A small segmentation model, trained from scratch.
Model: 5.88M parameters, 32-pixel images, encoder arch vit, encoder moe expert_choice, encoder num experts 16, encoder layers 12, decoder norm groupnorm, decoder activation silu, decoder widths [32, 64, 128, 128].
Training: adamw at rate 0.0019, 7300 steps, batches of 384, held-out accuracy 100%.
Data: trained on pixel-art sprites of 400 made-up characters on tiled backdrops, 395000 training examples.
Rows from block 3 of the encoder of a small segmentation model, named by matrix and row number. Rows with one number within an expert belong to one neuron, the router's apart. Each number is 128 + 32 x the weight over its row's rms, rounded and kept within 0 to 255. All counts start at 0. After the name is the row's rms in percent of the matrix's.
Before each expert's rows are labels from the 100 images, of 14848, where the router gives the expert most weight on average: "place" is the part of the image that holds the peak. Only what is clearly more common there than usual is listed. The data: pixel-art sprites of 400 made-up characters on tiled backdrops. In brackets: how many of the 100.
# router: router (encoder.blocks.3.mlp.router.weight, 16x160), inputs 0-159
# up: expert up (encoder.blocks.3.mlp.up, 16x80x160), inputs 0-159
# down: expert down (encoder.blocks.3.mlp.down, 16x160x80, transposed), outputs 0-159

# expert 6
place: bottom right (60)
router.6 093 [147 147 125 173  99 133 112 131 104 147  85  83 153 146  99 120 113  68 139 118 138 134 130 137 214  98 162  98 174 123  70 106 139  66 117 152 104  94 106 155 148  88  48 124 108 191  90 131 123 104 129 110 170  90 140 143 158 135 157  94 169  99 135 116 129 100 141 152 124 129  97 159 141 122 132  96 116  98  91 118  73 147  97  95 158 136 134  79 116 131  83 107 195  79 151  96 139  73 154 134 169 126 144  82 140  86  91 149 102 121 168 109 118 205 119 185 172  75 164 127 109  65  68 116  84 156 174  98 152 168 131 108 152 133  97 171  80 119 126  86 199 153 143 154 116 102 141 173 118 166 161 128 167 117 108 131 104  97 192 138]
up.0 098 [152 148  95 178 136 115 113 112 116 117 153 157  88 173 118 123 142 160  70 140 122 192 147 173 138 157 134 154 182 156 112  78 124  90 152 159  94  92  55 151 163 121  85  87  69 127  77  44 167 174  96 122 104 109  78 122 128  85 122 116 173 124 106  99  62  83 103 119 184 167 138 124 136 112 101 121 124 112 116 133 132 103 141  85 110 122 144  92 140 143 112 125 140 152  84 126 116 132 151 136 189  77 149  97 152 129 168 121  72 162 139 174 173  73 130 162 171 102 157 152 118  76 119  72 149 160  68 131 143  85 189 110 120 108 151 124 125 160  71 130 145  94  98 129 111 120 121 153 119 143  82 151  76  59 119 176 137 148 136  72]
down.0 091 [148  98  96 159 134 149 122 124  83 122  85 152 164 113 125  97 133 125  48  90 130 139 165 139 124 115 119  99 181 182 189 120  60  79 137 194 182 185 165 125 124 110  79 136 101 126 168 178 147 128 166 120 135 165 149 147 159 147 101 142 155 156 162 114 163  93 212 158 106 144 111 184  93 133 131 107 138  94 104 135  81 136 173 112 144 166  95 192 134 155 125 122  94 132 152  83 117 104 127 102 208  33 110 125 132 174 127 136 128 139 111 137 150  97 180 121 158 190 187 135 152 107 117 110 113 130 131 127 101  94 103 156 117  78 141 112 166 121 114 185 172 135 134 154 105  91  86 129 162 138 170 108  82 104 146 170 139  94 143 170]
up.1 109 [108 136 145 144 129 117 130 155 156 137 107 117  87  96 151 120 140 125 144 123  89 106 100 119 104 100  97  93 104 104 147 124 165 150 116  85  55 136 140 132 125 169 132 160 151 140  91 208  65 129 113 162 151 232 167 172  75 127 149 149 140  49  86 177 193 142 150 157 167 118 114 135 109 124 138 126 171  90 125  73 179 157 204 181 108 163  94 131  91 132 103 117 127 134 144 112  99 114 104 125  98 138  70 169 129 131 107 115 127  59 179 119 150 132 105 126  96 127 146 140 127 133 149 103  87 122 147  84 122 112  77 158 138 153  66 200 111  81 129  83 129 144 118  99 136 112 110 110 166  78  78  96  99 196 184 111 133 151  90 148]
down.1 115 [121 144  98  59  90  91 185 128 177 127 132 144  46 119 183 175 185 105 117 149 106 130  90  98 138 137 118 118 113 128 123 121 153 176 122  85  56 118 142  70 114 138 151 130 115  91 144 156  94 149 150 141 142 172 134 146 107 150 119 116  99 143 142 170 130 114 136 115 103 126  97 130 137 116 126 154  98  87 164 154 222 127 129 167 129 115 148 146 116 171 144 155  63 141 143 163  72 127 118 120  33 124 125 130 152 135 154 115 142 172 146 140 106  61 169 105 142 147 138 194  89 158 135  93 131 148 117  63  74 108  99 126 181 153 168  77 169 169 102 157 171  99 124 105 116  91  91  63  91  86 140  97 140  84 136 131 113 137  75 173]
up.2 093 [134 128 143  60 133 164 120 121 178 157 101 153 122 144 106 109  92  95 169  76  69 160 204 111 189 132 112 112  89  84 126 143 186 191 117 113 110 151 151 146 140 116 114 144 121 199  80 123  90  75 153  69 138 151 147 156 133 197 155 151  68 124 178 144  86 147 164 139 121 122 111 132 165  94 150  89 157  59  96 158 143 112 147 147 154 148  93 127 188 104 103 114 155 113 145 130 109 156 118 148 112 116 168 138 128 109 121 130 157 114 154 114 119 113 140 172 161 107  83 109  74  60  65 136  86 131 117 131  80 125 203 107 103 137 114 109 104 109 214 106 127 168 120  82 167 111 155  65 138 129 123 117 107 160 130 167 136 133 100  84]
down.2 091 [145 213 102 136 150 106 131 152 180  99 119  91 105 129 174 114 164 112 168 123 105 102 138 141 162  83 131 116 145 151 131 210 146 159 118  82 126 117 137 136 145 148 135  87 153 146 148 136 117 137  91 137 114 120 167 141 157 107  62 128 141 188 168 160 142 137 191  84 105  87  73 123 111 158 200 133 125 175 118 126 180 201 137 103  96 138 122  74 123  76 139 167 151 129  80 172 148 169  96  84  54 136 100 124 175 152 149 144 141 114  80 151 171 197  55 108 163 125 160 126  96 135 108 119  88 133 163  96 155  77 142 103 139 144 139 125 144 152 148 142  93 130 175 111  99 142 161  95 170  55  95 160 181 115 120 139 110  87 142 137]
up.3 092 [ 75 122  68 114 144 119 119  93 110 132 116 140  93 111  70 105 147 122 107 111 170 200 136 153 139  81 102 166 172 165 148 154 101 124 126 139  96  95  77 132 144 178 123 140 133 132  89  64 128  86  94 145 105 115  72  67 117  97  99 135 130 109  60 100 109 188 120 164 116 148  77  82 107  68 154 160 135  91  99 126 150  38 111 128  95  90  56 136 136 124 124 152 118 128 110 143 121 114 183 167 121  91 159 127 105 107 155 135 109 141 127 125 174  93 134 117 156 150  92 132 151  80  90 121  95  44  92  58  85  88 128  79  90  92 118 144  97 124  81 138 107 121 129  99  92 151 145 159 167 106  87 143  84 124 133 163 185 123 161 117]
down.3 088 [143 196 126 129 121 120 142 114 113 160 108 171 150 170 127 145 124 192  80 172 135 136 182 105 112  66 103 122 171 203 137 123  89  92 160 139 130 139 145 155 168 170 173 124 208  95 149 141 118 115 139 167 162 112 143 140 125  89 115 147  97 117 125 179 100 173 140  69 131 198 129 154 103 118 112 102  84 119 145 120 133 114 160 188 169 131 108 150 132 122 138  98 116 111 135 118 171 128 117  76 130  68  87 114 147 151  93 145  48 108 106  89 125 131 150 109 155 118 166 117 223 121 177  93 134 139 110 120 155  88 179 135 156 199 160  86 111 149 190 165 144  93 133 108 137 102 118 111 132  89 149  85 117 134 145 178 139 116 190  68]

# expert 10
place: middle right (41)
router.10 085 [ 87 148 145 134 118  76 174 124 151  38 123  83 105 153 120 179 119  78 165 141 126 140  99 108 193 131 158 140  99 137 124  94 138 126 174 149 161 110 128 146 163 180 147 100 161 188 119  97  85 155  95 115 135 130 114 106  96 136 131  69 131 128 167 128 165 133 144  75 126 104 116 102 153 141 168 137 158 137  95 116 139 136 136 127 134 122 110 120  21 123 143 149 152 128 116 143 155 142 119 162 109 145 140 161 142 101  88 112 162 106 207  97 188 199  93 134  94  69 157 125  70  94  76 181 140 187 152  93 195 125 115  61 165 145 103 101 107 160 165  74 129 136 120 107 159 119 158 165 137 131 173 183 145 152 141 129 119 102 190 143]
up.5 104 [122  83 136 158  88 106 119 122 147 163 110 126  55 113 145 137 112 141 129 103 139 173 124 140  93 170 109 152 162 145 124 109 152  53 187  93 113  94 129 147 110 191 150 161 130 183 108 187 126 173 127 159 169 123 158 131  75 110 119 125  90 144 116  90 143 113 113 104 158 143 114 134  55  74  93 109 116 124 131 119 161 124 135 110 111  75  95 107 138 116 118 101 131 129  95 126  96 172 191 116 122 178 148  68  98 134 195 138 172  59 177 102 110 155  91 145 136 101 136 161 117 172 200 118 166 156  99 129  99 126  80 117  75 122 113 178  91 167 123  86 204  77  67  99 111  93 157  81 135  89 105 152 110 174 133 160 143 131 133 170]
down.5 096 [122 134  85 135 146 107 130  92 104 154 127 121 164 134 109 133 187  86 100 148 170 139 224 104  90 124 127 147 109 125  91 107 158 154 110 139  91 129 108  71 154 117 144 146 116  89 214 129 105 119 136 139  83 110 119 116 143 104 157  99  89 162 116  95 106  81 125 173 136 135  65 160 117  80 112  95  72  95 176 175 169 112 114 169 147  67 112 122 149 122 125 169 118 152 108 125 135 157 143 119  96 150  98 149 152 164 139 160  91 135 116 164 143 118 157 139 167 199  79 134 140 141 135  98 116 109 130 171  96 163 178 180 100 136 143 135  77 188  69 193 114 131 123 198 102 152  77 108 172  54 114 102 120  99 161 140  55 157 161 114]
up.6 084 [119 155 101 148 163 127 187  85 139 197 160  80 117 190 165 106 118 100 120 153 122 114 110 122 110 169 166 131 127 117  99 140 130 111 130 133  77  97 157 103  76 143  96  85  92 102  77 154 132  89 131 156 110 121  58 117 183  92 178 107  66 114 134 143 110  90 135 144  98 161 128 146 161 143 106 123 124 121 127 152 105 101 101 137 149 142 124 141 112 114 109 112 143 156 133 175 205 137  41 130 174  61  64 164 175 137 137 166 112  85 120 138 153 175 120  91 171 146 122 163 126 115 123 101 113 154 110 133 162 120 144 150 126 144  83 153 174 133  87 182 173 119 157 162 140 128 184 224 123  92 111 132 134  73 185 139  68 110 181 119]
down.6 094 [ 88  95 123 131  79 181 115 131  82  93 140 122 147 181 122 177 103  99 100 145  91  66 177 157 112 117 158 187 132 168 146 124 170 120  96 147 154  98 106 105 154  59 151  98 154 169 142 149 131  83  95 194  92 109 156 132 166 153  64 116 129 106 163  38 162 152 101 146  89 114 145 138 168 118 108 130 159 132 109  78  72 172 155  72 130  97 105 183  95 135 137 154 117 134  95 192 132 122  92 108 126  98 110 119 178 103  80 163 102  93  79 172 144 111 122  83 136  96 176 160 127 125 135 176 137 197  59 131 106 131  86 144 140  76 163 127 131 127 109  89 121 141 148 157 123 154 116 146 117 150 137 105  88 148 116 114 179  89 172 140]
up.7 096 [163 144 142 100 130 116 115 105 136  96  95 151 112  85  97 140 154 127 119 188 139  94 147  97  50 145 148 147 112 167 150  73  88 117 147  96 107 123  96 164  49  59 157  97  87  68  93 145 105 145 159 130 149 157 124  98 137 127 106 138 147 106  56 112 132 105 151  72 154 176 110  98 131 181 114 114  51  89 142 101 137  98 149 123 125 158 173 149 132 163  82 128 123 111 138 105 112  79 135 157 167 137 144 124 100  94 118 134 114 194 148 147  98  81 191 141 116 158  83 165 164 164 112 106 136  98 131 178 137 195  85 115  97  94 129  84 175 120 151 160 121 139  88 167  42 122  79  56 150 148 171 136 140 103 111 112 110 118  95 119]
down.7 098 [106 111 102 123 159  79  99 106  79  99 136 143 199 108 142 141 104 195  94 165 159  89 113 142  63 108 119 138 135 174 123 108  67 138 181 151 102 148 107 129 134 109 197 119 103 112 105 154 186 207 125 138 175 131  76 122 134  91 112 130 146 130 158 114 139  45 105 157 131 182 148 123 138  87 143 152 103 143 136 223 104 121 120 157 113 150 132 106 120 139 127  97  35 114 119 140 167 159 139  97 104 159 166 105 130 127 127 124 133 161 152 108 149 149 120 104 129 142 105 125 183 139 146 134  86  55 115 151 127  68 169  96 115 190 153 121 170 128 157 146 101  90 115 190 136 171 135 112 159 175 171 204 126 160 141 132  82 135 146 129]
up.8 089 [129 146 119 128  62  92  91 183  96 127 172  42 107 107  84 136 113  78 130 113 151 126 157 118 171 153 126 106 134 107  92 118 147  79 164 158 184  86 128 186 193 169 105 129 172 221 156 169 143 103  70 164 138 154 132 143 135 167 104  86 113 114 102 110  80 123  60 128 134 125 103 179 102  63 134  97 144 113 103 120 119 138 104 137 140 163  59 116 173 116  54  85 146 137 117 112 142 123 175 136 131 154 175 104 139 105 139 192 138 140 168 131 155 194 116 151 142  96  81 159 135 140 101 123 148 133 110 134 106 145 118  94  92 139 155 137  76 142  82 142 125 141  44 147 106  83  84 136 128 141  97 165 140 128  98 129 154 146 142 155]
down.8 091 [153  72  72  88 133 148 113 111 124  98 147 197 101 141 123  97  84  96 147 150 147 146 143 167 129 101 132 148  84 155 143 139 140 136  83  97  75 153 174 137 113 131 114 129 146  96 172 153 113 143 181 133 124 103 171  98 113  91 131 131 121 181 111 134 111  93  79 142 133 168  99 115  66 129  53 149  62 133 173 179 138 115 103  95 145 107 157 143 143 179 147 128 169 136 158 154 118 128  91 129  77 136 128  73  92 111 128  66 152 203  85 144 155 120  66 158 134 186 132 104 159 139 180 118 161  95 119 115  73 162 169 164 141 134 172 147 125 212 109 120 122  97 125  72  89 137 105 150 126  75  75  65 119 111 135 128 100 121  68 118]

# expert 4
place: top centre (65)
router.4 072 [126  88 186 125  66  86 104 132  96 106  72  68 118 144 129 145 111 119 131 124 106  84  78 148 197 185 164 130 141  99  68 127 148 140 104 174 144 132 122 116 187 164 118 163 185 138 145 117  98 170 174  68 136 106 130 165 128 144 146 104 138 130 157 104 146 194 149 113 126  96 100 141 146 131 137 120 138 125 124 115 121 170 131 111 132 100  56 127  67  70 152 103 163  52 162  60 123 104 124 167 118 125 100  96  84 156  95 148 187 129  99 182 131 176 119 149 111  86 129 114  81 124 145 184 103 212 143 143 160 156 102 135 137 110 145  82 112 167 142  96 116 178 174 140 150 125 166 153 129 145 114 104 114 138  60  80 118 165 111 125]
up.5 114 [ 73  88  74  82 127 150 177 201 131 115 147  83 131  88 164 150 122 134 160 121 152  98 140 121  77 115 117 168 149 116 181  97 151 166 146 134 137 179  32 119  86 142  88 110 142  89 103 135 120 127 209 116 105 150 137 153 137 142  80 142  98 146 110 124  96 127 132  97 125 169 128 136 108  99 189 127 121 161 139 122 145 151 128 167  73 111 124 192  87 112 126 105 114 123 103 101 158 136 127 176 149  58 151 163 168 149 101 133 131 107  84 124 109 134 165  77 173 166 175 129 128  99  80 100 124  62  85 115 118 103 110 140  88 132 154  74 203 165  88 120 136 133 131 161 132  82 117  67  81 118 127  95 102 105 186 129 100 144  68 139]
down.5 113 [ 73 123 127 119 102 144 141 142 100 165 132  77  97 136 147 128 118  89 144  96 106 101 150 176 173 134 154  76 137 122 130 124 110 129 159 178 134 113  60 117 152 145 139 159 123  77 188 110 226 172 125 165 115 113 109 122 191  75 171 156 148 108 174 135 124 120 108 119 168  97 118 170 137 121 139 133 156 104 112 131  90 122 119 134 135 162 120 160  70 130  79  85 161 103 110 114 172 115  49  83 119 121  91  50 121  88 147 157 117  86 117 166 146 152 116 120 153 161 156  69 118 180 134 169  99 158 105  99 199 111 155 128 124 139 157 122 112 147 103 105 112  84 138 136 186 110 141 189 124 178  95  82 127 136  40  96 185 154 125 117]
up.6 087 [146  78 146 162 129 139 107 148  98 110 131 114 127 122 133  70 109 136  56 130 135 126 165 174 153  77  87 109 176 146 177 143 100 118 112 167 190 101 157 114 169  95 119 193  64 166 126 135 153 124 164 130 144 188 108 143  72 129 111 176 145 102 131 152 163 125  70  59  63 160 133  77 139 127 173 135 131  97 123 129 114 171 113  82  82 152 152 130 120 131 106  93 173 114 169 169  86 156 100 169 119  82 158 122  88  76 104  95 161 117 125 177 130 149 168 122 190 129  93  93 126 127  70 134 100 181 161 173 142 164 126 128 108 106  92 148 110  85  92 129 189 130 114 104 141 112 144 159 131 134 147 152 129 157  45 110 185 109 140 164]
down.6 092 [170  92 154 109 151 200 161 154 124 124 164 165 121 180 160 152 162 105 167 157  98 155 105 110 138  91 108 128 128 129  97 110 144  97  58  92  76  84 165 103 138  80 122  95 114 180  92 108 129 134 157 137 176  82  89 101 137 164 158 150  89 130 160 146 149 143 121 131 104 141 142 114 144 124 107 112  49 122 140 132 113  65  74 113 122 172 158 149 120 122 137 112  53 107 156 164 161  96  98  88  85 164 142 157 141  82  93 133 190 131 139  86 109 139  96 130 123 115 139 122 133  27 121 114 126 143  63 156 104  47 134 142 171 133 151 117 153  49 121  67 136 163  81 147 120 166 168 125 166 137 102  63 119 125 144 121 146 128 148  99]
up.7 128 [ 96 121 107 153  97  94 152  78 133 104 130 152  95 169 106 163 104  58 115 138 136 206 127 103 211 113 143 109 150 136  97  96 106 115  94 130 132  65 201 173 125 203 134 158 113 144 190 142 142 102  97 159 156  90  84 119  89 135 115  95  79 129 127  63  82  88 145 129 141  57 102 152 107  83  86 109 106  98 115 156 172 130 143  97 106 108  70 112 164 146 153 164 146 141 163 150 127 124 149 118 104 194 127 107  77 102 119 139 161 155 159 142 112 156  84 159  81 155  96  87 115  99 118 129 170 199 120 111  98 154 126  73 143 143 137 170 111 132 111 160 201 129 102  80  93 181 143 131 112 101 107 148 131  94 145 155 154 144 106 138]
down.7 111 [140 123 100  73 167 158 144  94 128 119 119 113  61  99 132 117  95 182 153 218 120 142 120  91 115 144  87 130 124 103 158  98 147 108 147 104 123 103 171 122  97 114 161 175 113 153  97 117 144 125 160 124 159 145 132 123  61 132 118 132 102 170  72 156 112 148 196 134 123 160 120 114  68 132 143 155 102  79 122 169 106 185  88 123 109 136 140  93 185  92 162  99 125 194  81 144  83 160 192 170 136  92 114 188 135 126 107 115 125 125  78 136 122  57 170  89 134 128 128 153 140 133 165 139  76 104 141 151  95 181 142 110 136 167  81 126 139 122 145 182 134 199  73  85 152 177 145 111 156  58 186 130 104 143 170 163 132 133 119 148]
up.8 095 [111  84 107 148 174 114 103 170 204 130  64 113  99  72 131 120  89 110 150 103 137  86 135 111 129 109 143 137  83 137 141 117 110  88 107 118  65 102 122  90 141 121 126 121 180 113 174 138 159  94 135 155 146 146 157 135  99 113  70  52 148 106 135 169 113 161 129 128 149 188 176 108  85 131 189 144  84 139 145 146  99 113  75 123 150  77 124 147 135  91 118  95 119 128 140  72 133 165 124 116 188 148 122 151 134 145  95 155 126 160  69 171 142 127 167 144 129 122 153 123 193 172 177 132 123 135  55 137 171 182  91 166  92 155 102 183 107 108 101 135 155  45  79 165  96  96  85 130 135 140  73 126 128 103 122 100 101  79 130 183]
down.8 098 [152 158 125 145  98 100  92 140 122 116 136  38 132 129  98 138 159 115 100 112  62  85 212 136  97 150 146 145  92 109 120 107 131 136 149 128 127 158  82 196 136 123 105 181 144 108  70 102 133 163 136  80 176  80 162 164 187 148 201 116 136 170 126 124 198 134 110 109 148 119 179 131 109  46 131 146 138 166 179 122 131 153  99 114 143 104 139 146 184 165 112 111 133 133 159 136  99 192 107 137 185 167 163 128 142 109 110 128  57 165 117 137 102 157  97 147 160 116 162 168 146 144 128 136 102 116  77 117 166 116 162 130 156 151 122 133 163 106  67 122  90 137 206 148  96  90 135 144 158 159 118 108 135 114 115 155 203  81 120  97]

# expert 14
place: top centre (47)
router.14 073 [126 110 172 101  97 113  65 113 111  91 111 127  67 115 154 133 135 128 119 189  60  89 132 163 156  78 125 161 117 176  92 128 147  86  73 146 147 105 159 120 158 144 151 158 107 186  85 157  81 156 155 141 205 157 139 140 117 159  91 114 145 109 114  84 212 105 110 118  93 138  74  75 180 119 148  84 127  98 171  99 136 197  83 141 155 135 100 112  85 142  75  79 169 130 126 167 104  77 128 164 160 123 124  73 116 105  76 129 126 107 118 118  86 176 127 186 116  99  90 151 135 169 143 135 102 164 160 120 158 132 120 161 168 173 117 112  91 145 181 136 177 144 130 118 104 160 154 164 145 109 104 165 163 132  88 168 111 140 157 140]
up.15 096 [147 157 114 130 103 110  86 167 120 129 115 169 157  95 143 124 138 114 122 132 184 120 119 167 166 143 129 146 123 108 117 170  94 135 133 129 116 130  77 112 175 176 138 138 101 134 162  47 173 144 138 147 157 150 143 128 156  80 145 143 145 100  82  92 165 137 140 172 124 158  98 138 174 153 196  97  85 178  76 103 138  92 131  88 157 123  95 123 128  70 121 134 149 162 164  66 119 139  99 165 187 110 150 128 132  82 140 181 180 219 151 160 193 126 160 135 151 182 111 103 120 181 105 160 128 174  96 142 158  93 169 124 101 122 131  96 168  96 146  88  96  78 108  91 155 156 149 144 108 161 147 153  47  69  57 128 152 129 139 149]
down.15 103 [108 162  26  85 122 144 158 127 176 107 114 126 123 115 159  86 109 152 109 179 129 132 103 106 103 171 105  72  53 104 155 145 150 108 139  92 198 142  76  91  96 140 145 142 130 158 157  74 129 201 178 127  77 128 152  94 116 174 144 144 120 174 117 141  74 109  98 189 123 134 157 148 114 140 121 144 159 157  96 169 125 164  86 131 126 146 113 136 120 173 124 192 119 153 107 133 123 170  96 108 132 120  96  98 169 101 109 128 140  89  86 187 142 101 189 126 113  90 137 135  98 170 139 183 161 108 116 130  85 169 100 150  91  89 123  93 200 113  92 127  94 156 161  98 141  59 121 116 128 128  95 113 136 139 171 200 154 155 111 125]
up.16 109 [135  91 142 172 103  97 108 171 102 132 127 149 194 110 152 133 200 139 107 150 105 123 179 158 189 102  80 150 146  88 131 163 121 128 170 160 139 117  58 141 171 124 131 149 112 148 131 119 182 183 108 111 184  81 187 127 159 124 114 185 107 103 109 133 154 123 147 174 146 138 145 149 139 147 142  54 110 113 139 130 113 176  88  68 108 167 159 135 117  91 124 131 182 173 161 114 136  98  75 126 149 115 135  84 132  60  99 152 131  96 168  96 153 180 141 201 186  99  75 119  88 144 110 146 130 161 146  98 192 109 157  74  91 154 181 162 150 112 126 129 159 161  93 156 141 100 116 154  94 160 112 129 105 151 112 131 134  75 168 166]
down.16 108 [167 105  60 132  98 166 123 170 131 154 138 112 185  95 111 138 105 177 131  85 113 118  75 140 120 166 172 151  98 122 174 103 171 140 130 124 176 140 122 133 119 177 118 160 186 126 156  96 136  86  99  96  63 129 145 131 134 201 158 180 164 119 153 173 138 196  63  97 142 125 142 126 115 117 149 157 169 171 137 207 140  93 135 108 100 166 108 121 109 149 176  86  85 147 138  81  66 142 122 123 118 119 142 120 127 104  80 182 103 158 153 175 116 166 120 140  70 190 125 155 105 180 141 148 116 178  88  90 138  86  97  99 174 172 162 105 148  94 126 113 135 164 108 125 100 128 140 141 164 182  93  90  74 151 126  81 119 153 104 138]
up.17 093 [152 116 110 162 112 113 126 141 131 124 164 138 115 145 153 132  94 143 133 137  81 139 163 161  90  79 119 139  87 186 122  66 103 159  76 104 118 121 143 126 142  60 110 111 108 134 151 128  77 111 102 114  90 140 125 131 120 108 161 186 123 109 133 115  82 130 128 114  91 149 111 174 101 141 127 142  86  94 116 148  66  85 161 138 138 122 132 187 155 102 175 157  87 164 111 126 136  64 123 114 119 129 150 131  96 159  97  58  95 157 166 198  73  69 157 154 121 154 116 179 145  93 109  95 176  85 153  93  89 145 155 129 137 156 149 160 217 134 161  91 151  99 114 136  55 199 107  94 174  85 144 133 148 204 123 105  90 171 154  82]
down.17 095 [ 87 122 173 153 139 138 166  98  73 105 109 160 166 142 104 106  96 116 159 115 130 155 160  91 105 124 117 135 160 242 141 101 103 110 179 121 155 147 106 145 139  92 111 120 108 121  90 138 130  84  82 140 121  68  96 105 183 136 158 132  93  67 116 112  74 118 109  50 122 129  86 126 110 104 195 140 140  78 135 108 130 109 104 170 148 100 109 142 181 126 112 179 113 103 144  77 141  89 131  88 123 102  90 107  95 152 114 106  98  70 174 124 183  71 140 141 128 145 174 144 111 128 107  80 133 137 125 124 116 155 185  83 113 128 125 170 162 130 104 133  92 153  82 153 153 114 100 140 122 193 122  74 219 131  55 159 120  97 118 108]
up.18 130 [111 126 151 137 130 198 159 128 123 136 142 175 180 105 137 102 110 142 161 143  86 133 124  30 104 114  90 133 128 107 141  35  88 145  89 128 109 116 140 194 127  85 110  82 126 167 115 152 112 160 133 150 118 165  73 134  95 153 146 149 141 115 105  85  51 125 103 146 155 156 138 169 136  92 103 109 147 105 127 110 141 169 134 176  86 170 202 129 157 143 118 119 150  97 107 125 156 103 155 105 137 109 189 103 111  92 128  90 105 116  81 116  91 128 176 141 104  99 160 129 155  73  99 104 138 129  93 117 161 190 150  48 103 141 161 127 146 122 143  53 161  99  98 155 131 107 131 140 112 156 141 160 160 191 185 198 141  96 106  88]
down.18 112 [165 128 115 193 128 128  74 107  85 138 139 121 209 160  82 124 150 197  62 108  98 117 158 136 143 109 143 148 159 126 189 127 132 157 113 160 203 147 121 157 158  93  78 113 156 157 117 167 144 140  69 134 178 130 125  96 181 134 170 159 173 115 109 105  68 126 120 142 109 146 129 175 161 136 112  75 139  98 115 115  94 187  86 119  92 203 145 122 117 164  96 101 132 154  90 121 140 114 102 141 157  93 160 109  82 112 150 127 104 112 143 133 125 130 144 149 122 131 139 138 166 163 118 127 121 137 134 108 205 142 148  65  81 105 152 139  74 134 112 159 158 161  63 187  83 135 108 154  85 183 155 196 142 174 120 114 136 140 171 166]